A small audio captioner, trained from scratch.
Data: trained on drum patterns on synthesised drum kits, 95.8 epochs.
Rows from block 5 of the audio encoder of a small audio captioner, named by matrix and row number. Rows with one number belong to one neuron. Each number is 128 + 32 x the weight over its row's rms, rounded and kept within 0 to 255. All counts start at 0. Numbers have three digits each.
After each neuron's rows are labels from the 100 clips, of 14976, where the neuron reaches its highest value: "top examples" is what is common among them. Only what is clearly more common there than usual is listed. The data: drum patterns on synthesised drum kits.
# fc1: MLP up (encoder.blocks.5.mlp.fc1.weight, 1024x256), inputs 0-255
# fc2: MLP down (encoder.blocks.5.mlp.fc2.weight, 256x1024, transposed), outputs 0-255

fc1.51:131127152140079089159117108157148105119067127158150126117085155106149113206140084198147165106166103123132132163088084136066123097139104158100073111137149159107165129119116144095156154162110098154142181112127192145159099126133163123146134111123151115114115109084166151104182165137163154174109168144072140159114122181134112160126169077156156143127197143139140138158175163185152094146115093078108072099164090123103123078116110084108140149081139216102152058041124080158148139162160077167106108098123126070171161134145141155123126162114121141154165138118167128157167136106151057106136195132154090131145086172099164131160171207127171100129116122145121113088106058110116048143137116132104104174090136125142091121161119120148138052137142056093120106126168164112109135089178085
fc2.51:139135140117183123179100128140114145103241148129165168117145138078061090072153124179135125130114144131098150137138094101224168144166179139200076128099139145110085056133141100106109121117148169102197117133187146151147189120099082136141099083119141112117119147121102158131118180164067068117135131069193118109155129035143124090084105195111105108107075099155140091119119129136152153145129091187129159146136122157131168123070117150147128073132144093137092140197176137120096108129128126119129140179144124148120134074123138152120149120124126122147098116141073099158111123149116118117166101118070155175158127105112154184127107090165146185116139094128129201168153130196168185104127139131128180107092117133180125107106114190116151160099152119086196087142100128141076103122088119
top examples: snare; reverberation; text has "room"; text has "reverberant"

fc1.72:168152157124161179121139137149122136079124147093157176109078128134143068141116112120081094099182089120202170131108156067147065086084103139088150103219135111141123083140174143100132066171086187120123163121069136121137126104098160163156086160095117125128076194149136137065118109134166145127173129123119084158118124155145121137125114126125133141151116150190121157140146098109128108114197187155109107120161143126130142085125111160177158135112137143176156081172134092121119040168141101192162081123117137080174099128066115101138095103144098105112123155066184124137102121107163094138208139113125119069121064086102118094095175127205131202088129131083099092135112206118155125110183129135111106174166115164172148126141107136149094150106114136139169085125132126108090136102133075
fc2.72:200117130139110136130138101168216134140159123102108152088173114131148171183143161161153152139150172110070108147109120208137182129113119108112119139135145099085104177105166121113128143099066139089101102112194142101117096141145154113134081136127155127136146125113151103135154124210194072085096105163144134145150162093072149134114152094162118107144104124168085063139094118080144141131066100134155129140111104151159087143128111064077063068096130129137135119095120110121109172160112128149067123180092147132111104124184135098138202144160131141159172141105169148168159168150110148064112192118104108116223093161120149139146140109106143175190132143159104177159168059110061129212118106108177120148117139102133129142123122152120204108153109139184088112114130117163172130093174098
top examples: clipping; text has "clipped"; pink noise

fc1.161:109150119083110193140138143138178146135119133095116110159148097129164124167125140088147143125162054101174114129123133118157116130120111168144132192219157093136205130172154110137172112109125090137165121084100102109096103106163081156133073125122105086138081136145073151129165133158117101110081109171130100149145159150110172091134117084111098108140143090174117083149051067146167097073159151139132090079116125120131098118166121145108157146129190105199150134190152102154123049158138124161134139124068115119095101110119156098177124169141103115147118142162102149183131133157170173127179150096182155116107136048071092103126147136124132130167059051085075143172183139098173112143099136110115119115131174182127126152129097143143182167147093155161159103100183131110118125109088026
fc2.161:118115115096110095163138154115149128136065123137069081115148156086209133117146132049101116142143137147156106119149103121088132091073150120127089108100107199128152085097202114122198126114186077144102134154113104075077164081167147114106097139114133194152098112110147104108105063088108117088187110143107183125124087166159141115170186157097110149102094097119134155129161121132103092124144126087112077099139094114145172132130163137125144128157075095066136138146081166188116156160136137170138150107131152142132189083137123121116178132100091145144159133150064136170098133127134177081118102123087148100168138103181113193153162143101121122062116100191142133126136147063198074124119137119129141130102193068115075117129117078142062167131081141128135181106141122056121171163118185
top examples: open hi-hat; tempo: 70 to 80 bpm; shuffle; tempo: 80 to 90 bpm

fc1.247:120166104101170158163124108140155109131126154123188133131157127126156154176077114074150117157105121081139148100133104069078116119115063159090101132167113144131171144127116144170142135108113110150183145143077168085163080129141127135131146105125217125159095125145142091165174180146133108125100166126124115130180133119178116137126156138071174088163097165117162096138135138128171153102126155143128158124112029171122104089154111148093162112158110172161089111166060071148171119079183172128175147101120124114077093100070088093150190175119129117126120129176194109160147151137090108183191184110129115111138153106144160087151139147084041176069171109101168076113115145099172123158159155119122115158179186179183162161136117161114147175137157116119169119099147110094167099175169143
fc2.247:136164148138088079112140255121169157119110160144097105131143127094084076126166088129097146106148134134112199212083115169117122114153150089156105136111145142136071167150125103093093103111121168160158113134118119139124211165127148098092160181125046098129169141118113159124111111156094192068164118106149170199147119155121190137094091173169110145101081124084111128165131160109109114193179122100137086131140172173102133157083127110105103163188168112152151120042143139097156094145140099094126178144205098175113141151134101087148129134120122095089160131104129128134164144071147104106127121095154217164083138092094091115103086138157137102188129163152144115150166105178080160124111149072114157137136091115125086128108122108128104112129154145131097148171086115133156173135150139
top examples: snare; open hi-hat; one drop

fc1.305:141123106119079144158120116122149127089143193109106136135141162113146110167118118079113103147132165069094101122097109058122107186057097063127100132150107147161078154092110076184109138168078130150182108147123129180107109139148115087116200101168192085116123110151133094117148164157074125135107162101135131179144104113175125110119078198105127106101097170097149082174102152080085126084121138157098164180088069191192124166159073118087170144159123148145101078159122080127149132123187208090140115137113112072159112141109085115103143106122101073105161120129152152128111135164125085150110141093114164104135162122142170103114107090098076124137166111140156127079085133105089104104212137128074079144165177156110181101134088129116140203119180170158131089110156118150148138158089144
fc2.305:125115136110160157117131203137141173146144112147122131143124147098094155091114149112125128126131104199088164172172135151084150097169172130165133126110167173165123061114175180080126143128152176073122164122121113078153203095136170116129108221103093153100131149107100180145139109110148089092161069081114119147094138090098136162164114111122109122142123125121137155072152139064097095174160067128147083071118146125087134141098184143190097080130138115098132141143164208087066140145201059151156176077133170151145122132123159135125106151121141143139108116108114123097135164086164143102173113174111117143088107143107142198117087195126172114102133073153125164140178112145194138114106147095118170148118039137175046185138098101157107117132094072120132122123098147124112134155107141
top examples: snare; text has "cymbal"; half-time

fc1.37:104092077129125099151091133099131124118122061119139151077180075100154086104131120134138148127116180151132120145107104138114117075094170064171136136083128137130082111139155156159108153093087149087137092121169109151161146125119144129130113118124134136141170130146107151062110092123101065088159121142090187171112120099163150112062151159135158169061158048171138155070099134084115129147086070123148130114108134096061175093119148160167127106131115123114109156048133155063078124148150134097104177119126170161112130105192140164136142081152139148178126179073107111090126146107131179106116146093147081175101132108106105098070098141174146164144108135200156149085133070105104086128068137074073145142069115079104073112158139086097085126158092132109138137134092075222116122150087155
fc2.37:157103077112107127105129109125121103151120096159100132154113086102211126104125160134120135174122151119110213154059144119130107116096120131139164106137102150180078161156178116120165076116056143076130127176160104192110148170162111126177070098158107136138168155137152183100171099136146116046117116141080107182128131133090145133110141177142082132088118161168156157176129149061149105146130139076118041118074112098118103142177132086061152147123125113109157173086176103100139131107176138081123142154149082100140131169116128170088108067075156102148128143149106110116122091153120191112070135110124116129110155129129091093143074137160154167127124139143155130151156160027144134151103037075128156175129154117206090142076127079148131113132144140116129169092179137175113113151099122
top examples: open hi-hat

fc1.468:135111156063154073140078121148104126170113171165162149191117176034144098164133129129121154113158108096144222116084115066080113159122132128098084139108141165155096159156131133139069152150169106159117160161125148139122124125139078149085192136142123123168164122129156131145146173127109091139136102150148103149123074185150152136089141201159152084158148113121149134123180179145079108120124103085107093107151103139107160149045132112134183128130194110108070103099111139095167109112146116056128080136173098108144167131126113137133109125166102093200186093152179134145147080131135069113162145132149134069106127098139133165127148182064079124094135133185138114120073138111057119115132144167116058168127149158178142156140092129141067153117142079135070117099162174103105193116111147
fc2.468:094190153097131098096138155144126142155131170130156135144112156117131211085156157117141125083124102169106142160177069134161109133193168198166155142137136125089079161141090143108142154090186125163139178109065056146082186154119132129132168131158118139177137153099152149171119092083139085116148097119140151139116194170095153150158121148043109095179141111084161208073126127105114082132142108137140091129142176105129127149116149205188145148137157112123184181152195127144163156121155047123127132066142129177117131134095135161043112125140149090085106128137115095117112091153154120126110104104134140155128099127150119190121171086147106136119112164069114082166150153121193201168116145118161160145153125109126057135099154080150115082193132082127171126104125149112116142139122157
top examples: snare; open hi-hat; bossa nova

fc1.59:139098144069105136201115153176146112095138089116163116153141132119156117094146171112171147115111058081178105107085138058166108134137105168152088167137147111185152131127131086164179110094195115122151151121122143179091101092155050139103131138131104138077143221137077161088130128126097151140140108103116108154180169147105153144115169078148134087127171151172084121184091114126103069132103198095085110108129138160176091166120138123124191158164165077143102152123152141127091073157143151116138092091160127120136131168143112094208128139141107138096140096129110148100125112085155140093175153117200119099099152129049106140113126171079118098129099089128072152167124147105140101061088150120060081145100119211138115149167104153195137152115110129155140071078137148087134116109109140
fc2.59:104195174124149092170099120129151062172116110136166151092160139121180111131118215123156167130160161102145164108131140129120170142142193179154094126132141133108111085173186107111169108105162141038083170114148139076139171170107119148135111117155163147105088126089151117132114096154170119094151154177069145104141105098187123164180185173096145150127082162107230168126170143052146159109074143189141135133141107094134127085094135119048143154111098125086084127123149139116144158156088193120117144164132138109097132118162141097165174100089144123123098125131108166157141155137160232066144134173151107157140166140130139123146126081139139192165169108185136147131148131087085097102084129093153146142147146131158145131193143080131125126151146117074107166126172155155104137170094144
top examples: open hi-hat; random hits

fc1.407:147088100117113096097104117111110166107125119137104155131096111127149096107180080179090088123114101119077140153104032139083171193080133068130131083099157145077082187078079103146095110107109099110146069160177090107106147153101112091116166087144117093113165123097131087049117163085095124161136185133139075127086093124141117111065069101129055113122123117144131109147160163151092094126116120179174112045106122108124171123131095099067131170081123127151136127128158120159138152186160096122123079152061112091146140152162075180113096089092109138109144093119132080084159107090142141137092127128135169128106126114118130153079111109106128135111089130165102166085087097107055142139083123147145107112130154044140193060114118102114111130109184141103094105117092099132064161137166108
fc2.407:122180114140136140126117184127069139168181136136081129058175150158083132123113095115201137116096099156117141110093124165132090137106159123143120188175133086183085119186157153104061147123099139124084169153056150195135151070157146161168167113175128120163102138106129117120125128150114099120130097140088119141163106150126131170125127189143163156163109123120105197166097110137109142109165167145146083219145154097140154121134150155148071119084120168201110168159104150180148150133151076177164126092135105206147088206101170115170123123157122103156137143135136101123111126191080103080137133147125158145158126103180141135152113190149145131143139106105139094186123175136095120173176108140136199136138075110130091240170131160109137150129138092123179130135139145183136107123140172
top examples: snare; cowbell; breakbeat

fc1.519:170129131133103171115116113165127128095101181142112123175113161089151190186144176071090152157160118127152094106105106156136120092128101148085151134186160171146142065133200105147158153132178136080130119155111166109095164138113117153101059125080106097075118148158098173119130112103141180057141094159092180166149192151074140128102141134098129087107164102192097143130138074122162161082153145103135089151152109109092080178099137125162175106091063160109116099103131158144139100124145100151167175071105117107142152095096114081176095184114156103126182172126128169131168139139142153157098180114171175060132067070140119107143170168164114096118097106160095141127087190114169111092151111136138115141062174151176089159158157140137153123163121081134081127138156152129097155138090054
fc2.519:121119156145147096160193125172111137088111129130172139129064162141175151138150157100148134092091119172099063111140113040068152156074120171109098128140148148139149117127131126111197178169120089157113198101070159139156087083164173165127106117115166153154147183091164136144172126146152118174156136131123140178128170131143133099098133121134165093109147139095174133129129116162134108107120095136105107163118168168187104158188106120139166132156144164133178164112121034173168131134147149193182158111115139113150109142101146109111152154138148160139145060122127120171133126131097053169120140126121087073160105227133184126133146199098133056099077135127113124078092068071164104091161151157109102144085116102097120153128126110173108121104157099178136085100164151116171134116111203
top examples: clipping; text has "clipped"; thin (high-pass)

fc1.724:158090127123157116134112131134133149090126135150112175131082137195139134132122106075109133126150104131163156103119147091150123131131078106146116129156152142178097127139116108191104095096085136096165132108157149150141085152105126089121110151165111086080117109072131150105124102118167174174090190084094076123146131129157135158139088113134084143120083142164118120092116148150131074141195172108103140092130116122186120095146102129148117110077108147153151094112118126151069079163136142167127094128101177163116056102131140133150089132083084112063176155093150083063086177164168073144117138081105120140023127183072144123141083084145154183127114124098137132098149143120140121078117139082155143114160152191160143113108115093131132125090176142196176041112157096113083092101178000
fc2.724:094164178205156155073167151152205073080089100086132093126176117101078080106091131091132123091120143102156110062085122143063187098147096166128076097101150111063191151144106130120100146140163094141098124146105137042080094094096126146110126108100120158170098075153133046143094141105138114130172090133109150136138126128154135158142201158139174157123114124103106153143128133101123179104144138121135206133142095143115161088145160155135110121148175122129112082082100154153141159127091149142105097097133121131106173151124132054171144087179170150126072123165132118185120068087074156051152115119101116109139118100125097125118197102142105141124147107139184058163152126178150107213117117146134134109138130181103148109166115178102114140146090083125132172124142102086162089109136126
top examples: reverberation; text has "room"; text has "reverberant"; closed hi-hat

fc1.437:171165139170122190103131112145117149100184134084143122133144125132147082092158124122158114153099091097092173145143102128145097159151133156168104167151150143113160156108137118109147115128172150201151122117084115156084111119111101163176118103137143094170117141166110147166205225183108092139113095118183051145106141132174096133130133118114109090141132155129130137182099062154170162090155172153138190093179071152125124124135097140083093150124176102132155098182125144162126141085153132132149073175084104108080097137086152106175176140125088157097093125183190132140122127133113096169186170109133168138152061105141125146151177114146113161149138047039091102176162173107162150183150155113083139076121108128169139145127110178137171132096146120120184123081194114077162100136132100
fc2.437:056169092162103116108108110164149108118128179150169112086168111084118108120110115110120093166131077109131155079116119105117128103084108087106112087188123168182099108127098131158156115140130121133106167217134159156207156140158147155127102132157137172105170131119161123098079111131158149109120151134119169098121101138144119151161154162132173185147134147180111144142111165147135167148084117111108135158123103161128112125091180083156165097211077076124112078057089165165154093119159209078139131095111090102123186139127146143134134124079170215089107117101118054132107134150144115132116152118104133154105200127171138110148122111090071119088141152096205131118061116142096139166120128089122062128160135141134095102118133140162065109126193084085144154074065120130110063189130160
top examples: open hi-hat; thin (high-pass)